From a checkpoint of a small sound classifier.
Training: soap at rate 0.0029, 13000 steps, batches of 128, held-out accuracy 95%.
Rows from block 2 of a small sound classifier, named by matrix and row number. Each number is 500 + 25 x the weight over its row's rms, rounded and kept within 0 to 999. All counts start at 0. Numbers have three digits each.
After each channel's rows are labels from the 100 clips, of 14976, where the channel reaches its highest value: "top examples" is what is common among them; "loudest band" is the band of the loudest frequency at the time of the peak. Only what is clearly more common there than usual is listed. The data: notes from a synthesiser with random patches.
# conv: width-3 conv, dilation 2 (model.blocks.2.conv.weight, 384x384x3, each kernel summed), inputs 231-307

conv.71:485490503496533497479514484472513502523536467523486524496484494455452511505501489505533500524533545506491514479511506494521508514581504475497507488503515492465533464496513482523507489488542511525506541538477492519519505501524469530
top examples: pluck; drive
loudest band: 4000 to 8000 Hz

conv.293:540497468489503465493491476495462501544478494472528488501469561503492469493475449463484492458505508487488475526517449467510513481489553511497528534465520505465518500498534453489556513517493527535483494490508506490468505526498488526
top examples: gate
loudest band: 4000 to 8000 Hz

conv.87:486524463532522496530487507484523547481552508535516488476503526534513487514443479485494484566472505488466464493543516504496433476525485495525498527471483529531475451530476474528480513524531487528485542491472491473516480479509536445
top examples: pluck; high-pass; filter motion: filter closing
loudest band: 4000 to 8000 Hz

conv.346:481492523522531512515496486503510544501508519522484492505538512514517482456454493491501519493509463492516479556477521550474460513469454474494488512496507498535497480486450454501473549509507521530517519499516518501484524523470539482
top examples: gate
loudest band: 4000 to 8000 Hz

conv.154:504531423474505475502503543484526477530489485414478523529526504515488480524506496500479502476491509483494498470495475488457515487433514505503498552486507504490529486525499451459517503506475481503505496522514474501458434464463486495
top examples: high-pass
loudest band: 4000 to 8000 Hz

conv.344:488515494502505501521476473478519454527466513476469515464471523461509521493477455469506534478493569544494509488519480473544440467467507528509526480500494509488507480485503502477494496473506560506475557508468459505512556515552497484
top examples: high-pass; gate
loudest band: 2000 to 4000 Hz

conv.57:529554481531493490516476509519494511500454467470503500496505503511459493512502532468542484489455499504518473519517482484515512502498483504497557486485513526490484528479480439536527479469515529531467443481477574476491488489501511501
top examples: echo
loudest band: 250 to 500 Hz

conv.131:449473487518498505506476508494507495418517537493451483448466530503475521526541465482498525532515497503498506493551490509512447456508477492523501532492530540500497492509549514580507469532493496477520549477483484513462483510525516502
top examples: filter wobble; noise; filter: band-pass
loudest band: 500 to 1000 Hz

conv.120:506467472460518447569497543451500539505490467474482521507501509506512480502526505484512505489491474452487520470506477446480546515496499505491556491509515528480548487509437529477497515453490457501498485487496502507516468474504513497
top examples: high-pass; noise
loudest band: 4000 to 8000 Hz

conv.202:485518497488498480462523527510454515501495453486525531475466501518490529514487469545504468480526526514483460491473459486519479512521510472467515499511484479537531498483530500506510482457462488466590466488505490509497510461543544501
top examples: high-pass; pitch class: B
loudest band: 4000 to 8000 Hz

conv.136:510425489484497493538527467505475471456503503507521532541530492509522463540492483531524510525524510488462509485511427493493536533545511517515536514493507472554512488513523477483521485481529497499526512444420530510528493497487496483
top examples: filter wobble; noise; resonance
loudest band: 4000 to 8000 Hz; 2000 to 4000 Hz

conv.360:498468490498520500479512495504523535526490499472519484502484500559470498525478515518480507471466529534478495471486517485521441478471560524501534497525473506470522522489485451522448470518518540466500485508545522474492508447479474485
top examples: gate; saw
loudest band: 250 to 500 Hz

conv.67:464491453481469488436551499530475493485464521492500492456496494529515504523488543499482491473537502495492514531444491533506526481488513543474499474512481505531472507515502471520479473487486497494539518490489531548527495540506474468
top examples: echo; gate; triangle
loudest band: 250 to 500 Hz

conv.85:451497498512505520528517492498483507475462536476479519461462519551487479490460515510465520451495534479490490529512514488471502510530496540493486522500467542552527479472480461501472511500483493523485572523514472463487497530498518468
top examples: filter wobble; resonance; noise
loudest band: 500 to 1000 Hz

conv.280:395489471541500478496509524504501513467487475525529519491512505500511493497499498534504477456538513524489492519512495509505481545497496526488548476452501536524487514450502497474523484524497478506447492467454550497483465491493523508
top examples: glide; low-pass; triangle
loudest band: 250 to 500 Hz

conv.88:540519479500459527536513525529481534525422542493482482500521517510508513515559522491523541489493456538508492488496518492499498498528462504522535527509495481467468496508478509485479492488493467511453473546498513477511511499523475497
top examples: echo; bass register; oscillator: inharmonic FM
loudest band: 250 to 500 Hz

conv.82:516506516508487496498454446493478488521514475455544456512464492470519516483515509472506506502495491523494506475508521483570491572529492504504521470476497502495505538498531482542487534492518481474513481490553535459507508492566532497
top examples: high-pass; noise
loudest band: 4000 to 8000 Hz

conv.86:488487497475500478493496455512500514491464477512495501526506449512488505514485469510493521461515502492518508527511506496514543519492500480521489459510501457451471537525531512463515434499495520482486456533537476470457504501492487523
top examples: glide; detuned saws
loudest band: 500 to 1000 Hz; 1000 to 2000 Hz

conv.16:511471456505538511511510500508483455497492474434529515491513499552528467540527546530428503476514503481490478466485492542521488487483476493486498517525504502488488536508503480481512512486490516480495517494513523502502473457420510435
top examples: glide; detuned saws
loudest band: 500 to 1000 Hz